config = dict(
    model='contrastive audio-text model',
    dataset='telephone keypad tones over noise or synthetic speech',
    train_examples=39062,
    time_shift_ms=100,
    n_mels=64,
    hop_length=160,
    input='log_mel',
    spec_augment=False,
    win_length=400,
    tokenizer='word',
    vocab_size=20,
    loss='softmax',
    embed_dim=256,
    encoder_arch='ecapa_tdnn',
    encoder_norm='batchnorm',
    encoder_activation='relu',
    encoder_depths=[14],
    encoder_kernel_size=5,
    encoder_stem='single',
    encoder_widths=[128],
    text_encoder_causal=True,
    text_encoder_width=128,
    text_encoder_layers=8,
    text_encoder_norm='layernorm',
    text_encoder_norm_position='pre',
    text_encoder_activation='swiglu',
    text_encoder_mlp_ratio=4,
    text_encoder_head_dim=48,
    text_encoder_fused_qkv=False,
    text_encoder_bias='none',
    text_encoder_qk_norm=False,
    text_encoder_parallel_block=False,
    text_encoder_dropout=0.1,
    text_encoder_inner_norm=False,
    text_encoder_positions='rope',
    init='xavier_uniform',
    residual_init='scaled_by_depth',
    optimizer='normuon',
    muon_scale='spectral',
    lr=0.018,
    momentum=0.95,
    nesterov=True,
    orthogonalizer='newton_schulz_5',
    adamw_lr_other_params=0.0016,
    grad_clip=5.0,
    steps=7200,
    batch_size=256,
    epochs=47.2,
    lr_schedule='step',
    warmup_steps=360,
    weight_decay=0.04,
    adamw_weight_decay_other_params=0.05,
)
Rows from block 5 of the audio encoder of a small contrastive audio-text model, named by matrix and row number. Each number is 128 + 32 x the weight over its row's rms, rounded and kept within 0 to 255. All counts start at 0. Numbers have three digits each.
After each channel's rows are labels from the 100 clips, of 14848, where the channel reaches its highest value: "peak on" is the class under the peak. Only what is clearly more common there than usual is listed. The data: telephone keypad tones over noise or synthetic speech. In brackets: how many of the 100.
# c30: last pointwise conv (encoder.blocks.5.c3.0.weight, 128x128x1), inputs 0-127

c30.102:160183122159142142131128140149143123103162117135115113085124125133135181135151131116138153118125128124085097088104113087151133089089080094112182152110121092139139158179116132134120147038135142169096124102098130127128072200118133132138056128090090086100145161137150185127146097111103171110137053176075157091184115114078172129131058101152130154104051178085111116165109063128175129078161
peak on: key "2" (25)

c30.101:128080102070100062101135151133108159138170120155159170151118100080115169154070113123130148177113151079165084094114170129147085168165122126137122139159111107083065088099089128140120113159078107103114153122164085140138098130145172119102126124161107139117134150146134083138129115123143129159135172038083148115110163101133104168079100064157143071146095139071118089131175108195109084217154
peak on: key "C" (89)

c30.89:104122051168142130123176211134102097119103220190193152151062099117225159107138120149087186105164155162155172093157177049111111142128112165095093140154117143118109150127156100199159108111112167125117156161154154084127112118135147140129130111105139143114121119149127117111129119136123092155190126083097158094137070142117096110119113090131144119110144100119096168171099128118112092079123
peak on: key "0" (100)

c30.67:078074123133157129161050121175154135174148164130190131121135135181108099138145165096144160082120055115109093082114086142115156116074092168143137143093125101090088129104158097144170100161143103118104082117110110127144080143154140114163108182156127140107176144126138133108159132075136084146157169053097099145072168140140075150126131092170161102152078145079065095142213124121111153107127
peak on: key "A" (43)

c30.71:193085157139034123161090105191163160107154066129114105156127113183152145156086105131174148110120107149105115126166099150120185129098105137163098144159198197142144084168150138107121159143142110122069146074131128142109078130156166079134163086100116118098174147180145107106129093137118123118211128107161123088127158113113132108121175119101203101093127120104080133161140144088098106081108
peak on: key "D" (67)

c30.15:093111149107103186145138101133148106163173156123086115165084137089082113126127100155116119201074160168106144089156134151112100118095142107155139138151174135132115142078129171053139143124096123127114132140057092159157141179169118120134097162115199098107108180126187074195080118117165197115110144077128102046117121132173138107102179166126130120079096144095120109152109127176100151133172
peak on: key "C" (63)

c30.92:161118142124134116115105115130122108143117135136131135096165124121124128109123094145113124133126086085120123139101125128118122123129138047111103155121112098134147124132155118127104112136136107140000099093105110121083030104169145133115131132128112077065151109122131135139135123091112150164180075141187113117159101132104125088117205206083096146149192088199101207128112096138090155050176
peak on: key "A" (26)

c30.65:089169156166145127085078149169096079070101223176131124185110137094182138107129091158070122078158109102149197119114208120155149174147142114131122038209114127104109159141102113120153098109141138160085128087143128113130068102109140107180114099080154110096112127112137153093155159143138128171132132095137126089164106084072102156105131151127100128190122115120107111129092148108150114108134
peak on: key "0" (100)

c30.18:151133155112157153134119132143204103155178159163109187109154158113172087128151177128128148173114120123106068119136114100109074130128158104135091115156127121106164070102155113085133131099098119088141127235159161129099115151100122147136149148109124164175088093072085083078135136140094051082092157125094113148121177141096135144123148123133154203108166110181114125110159185041147145135150
peak on: key "C" (39); key "7" (25)

c30.60:149163156152142111156075159127161097112155119138109160125114165144151127100142114117134131085087084190193118137135125156116104150120123128160150176131161111169139114122145170177129118103164150184055121064171114154094095120154125074150091069094151097089171162107110059124118137111163155120167080156092135058164185061106100075144094141100107091094128115123085117087096168084094131079166
peak on: key "9" (26)

c30.62:065150093130090199135132110132134118092070101130138174065117128196108066101123106148117137107120119139119106194094180151117136096122128126029145122153134127164144153121140147133079125079186104153146115107073141073126111129104149134154156096097105125142156091065107174228111131149145136128157126117117066137141131141120193147085092097116074119132102132162108077142086161124152165149169
peak on: key "9" (53); key "6" (41)

c30.19:045111126136214119146110091139092130100115098097134126098200121125132116092131180199153090171178139112132131207140151134123118136111153074108094081122123125190151148108165130132098127129111108086092093153136107144144112170165120128127131145114147072180118148068130128109138115062125129137064162055152146115129172126180096109160115105100131094097136142067137087168179119195095106097121
peak on: key "A" (98)

c30.41:093112165095144174180208071064193157084108132083109134108068086057212144139091118144155122133116110126126123165126150128098084100185123109130088120152104074111145137152085147107121141096098133128120105090098107106114110049154150063136138106159124113100111155131125059134137163092094163146141099102160128138136205100116117106118123129094100133150138089172080166186111156150151127105142
peak on: key "#" (68)

c30.85:101122182097174164097086091092087050141126103147130139108173186096106085105138107138117150175107156132125148166119144111161139082128184143096126174110176090185129141123104112173110075156183120125160172186116148117094111177092120076100188149104178176102075139171120037125131137163166183134108146083126119120139125114113097109127155110097110089083089146112123105152148117161125104091077
peak on: key "B" (42); key "A" (39)

c30.21:172149129132057157166033133155113147107199077223100161151153118152153127195064132094136124115067108095110169161101106136136105149129156131108095114146123131161097137182096126092121128169118085140120157132122129110142112151154097094144113133127145120163134135149111148140147137070160194174121098118088081129186142124121126121034075082136120057120135125155161109158149125142110112151181
peak on: key "D" (93)

c30.72:150137075153118069180115104135107100145194143146131145119160081090107112133134145172144156137131102129082077110132083090125155143101091132122166208176195135165116083129113185162118096143194124126122105126091087113106163118088075129074142140114111117146064118193153077130173152080120133218076075121150148064154136127099145156127134126121073102107116103181145126165126159130121128145153
peak on: key "B" (57); key "C" (42)

c30.33:133108157143150162177113157138131083087114138119124197096118145206102129111101104074155206158178144090128203122113133094135134133056120163174065161132143116143150116116122118084158128110144118163110089120068100095112105172193103125124148162116181123080128133134163153141113130136186178159123137136161092047105088166090177149065130152076099138158126120179134156143173133121157123122123
peak on: key "9" (100)

c30.49:108119152088130087161169129136139137083177147125092106137139117167125117155201135125133095149120103123114136119111109112078097158148120094128118079150163102109127089113132137125154117107145087096077144126097158122032088110077142143088118106132111110109123074098100126123104167123122109120100105139163086147110072074092087096043116169152084121167131122126168211069061081113173119047077
peak on: key "8" (33)

c30.121:141092149133144147115112124158094141160103112136153068133073163106167139125161148096100151194179161176130086136151143134174140104094147092124200125101129192069067142108096140169117081166095165133155147113153118161092194131126109131138135126103086121085098131153113170099120140120159139147179169166181147099107137158152146116135194111140086183132122158150151127109188118170196221146162
peak on: key "8" (27)

c30.93:134162113145171104139139186113193103093187121186170172121156130149096146177122112183149158155143200102138131128131134134105103113100085157112189142157129114130147109134134116112162137180153139113104106157174194163136118147139139191143146150135157075157142152133153105102167170167187099091086168145159108236083129114123126135123117159126108143137141125164169157116146182039109176105095
peak on: key "B" (40)

c30.77:089160052073188111093044117169075112150124154083151153091189180172085136097120161218163145119112141117136126113124145207115171160124115169082057162089157085111137107175120177138134136129127132162097131114127088115086141128129116089116121139107137176128173163167113075138115156121108161117148094121114145109110107093142096167083126107136151077146139109131119141110135096178104097080163
peak on: key "A" (100)

c30.25:058089191110144125042110022074115145137174077107094162133123148156093138163174146080153120206148114083159105176090134109082146141157133163121111139119131134128152157108127104131101091060143112155086139092128099125119117099121118119122161116103131109122129114088141161161117159154122132175143131090113122113121106099104131100085084086180076135065120082117102161125070100102123127130208
peak on: key "7" (69); key "8" (31)

c30.37:113189160116198115045205112186081132220078125073088122172114089139026149090140104185181127135165147090097136130130167135095159122110114101139138175100153142126085115136057170073141119120138137148102099142147135092117107113106139093109110096116127084158150136117132128099102097110102161117175091105095089098164179121106133129120121102128111104094146087169143123159125132144135119160150
peak on: key "A" (99)

c30.50:142132151108156108181084081128166201132148104166150118200147099144157096136065138127125096127056118168153151121113107091119142104105080144124086120147105123148167111041110112118102123087141131116100158143112095142079090093070126146105138105137083101165104160119096120170132142162162121165052147129153160104089152113075192070133107120191176075155092160169138115118138152111156065153135
peak on: key "D" (99)

c30.10:127137119158169146104160164134149088166090148061127091188131124104155130157185181141170121144165107106141143106175134078142119122089077102142157127156112150092145146149105133131133116140100180095073115107113009152156083114107151074124150163166105101128114128015165211139187150116122131077128137127133121116169141090099104124102128105160120110143148074117121105187109152131126090148127
peak on: key "0" (58); key "8" (36)

c30.124:170109144134149148166127148081154140133108158124096166097127055128133183124109156104082142150122166135160130129120186072156112116134095140138101054178122180138053176164082112113178143105105142165079132111143124102153137148087159094119087094140166087106115101120097155123121066152105120129168088140176137109142134118085137068122153067091174079157169125098060173189077120140103164144096
peak on: key "9" (40)

c30.116:072111186152132149185193122129097136143197124115089067147122128116129109172132113113140173114173185168157118133140134070113107131125148117141144111117114067114137126148091132153206128133125163081107082104152049153158149124183112120158152141126115065142127132133138144149132094095130107112157126101068110074087142127081104142126138127109108056155108102075117072178139094179106045151174
peak on: key "#" (36)

c30.40:078108129125198145164084148170129099176146166164169114143093105122128124142189132158125095127177127173085083108120158138096154061115129156090150102096073147107126117112101130162165107118159117099132103137141169153159119136145187137144202160122113114157128094094112144157163147124140130167097166042157064124107141148105114101168071137136144172149096087143133197080154151152114229148153
peak on: key "0" (51)

c30.14:185101121091152022080168206098127110148133145131131166114135163074131112140075109103140149131164101105118179117190091077076138103131183126122143132118186150122129153177119114145156105147140105098103093126078134123140138132107118159112127156131131150156108140147135140131111136087170125132112122046043139139133143113101105161066033120114109080124118123139056116182120087119162089100135
peak on: key "7" (49); key "4" (27)

c30.97:075155086110172113084037163153139059143146110143163077137087114105182145076171088139112179075182146126101189134141140165094105152120136143117153096194071126182205138104101146207111127081099119138123130150084065112160157134141076117118144130123108110153146160123123166145124122148084132187144111076158097152140100134086135084072143144124101104114143099151124107152137160134124113138135
peak on: key "0" (100)

c30.27:132131058176125118102152152155071141115103108098120104186145144108141155150154094128113123150119073110097151158149103096120102117116200041114090118110083140074138130114078061105118058153143140135101097109128096146072072106056124114134121109052104101109116133198195035090128143102140171175144115127139114136121129140130108165167121184119079143136121108115100185121122101123110131129120
peak on: key "D" (42)

c30.79:213181201157130119130084140100212104077112152136140105141155147087120134153102123206126119027128148183108107093127128131146146143148143150111082129107079169133086144123095071136141090089110147175120161096109151113114139096149192046134185143150173135108145100169166124111113145130122133146081120116150134083142126163162141112109106142088051125178115133119132122081156118124091130117100
peak on: key "B" (71)

c30.16:119089073092180119139152132090143159163185145137097188209160117148150167170166093122097118128135140149113127062149170118086174134142138100140131081127104148128147094107171123114103091140097124131134149108102123111109110163096098141109126126140152039076112122126135130157068131119140077124166061101110124137204069080079097147118154152150100140137097037135110145103116104121129096040115
peak on: key "0" (93)

c30.57:156124135120143133098115132125120168144098152104080086148135112152163140145169095148127161097138172174126148116166137104128127119046148121165145096154247166103131116105114112113110128204102129075104138128132117104178180152128147044068151149111176120154080136135147155108124107124126088156147165162181121105106144146118118135189229117156138128050119150155104107131141095164072114169112
peak on: key "D" (32); key "A" (31)

c30.105:103126105121206104118168129135061134120230094140098087107126065127127095126165103083142115170121123102127078133152155116165139147135122143136101104139131124111140077122110112090150121111145095148108159099100171176141104107119115095034111150147090125072140111149110198131148057154081118181221114098085158127146177136100071104128113074131137126113128112090124139151124135194095119085115
peak on: key "8" (30); key "C" (28)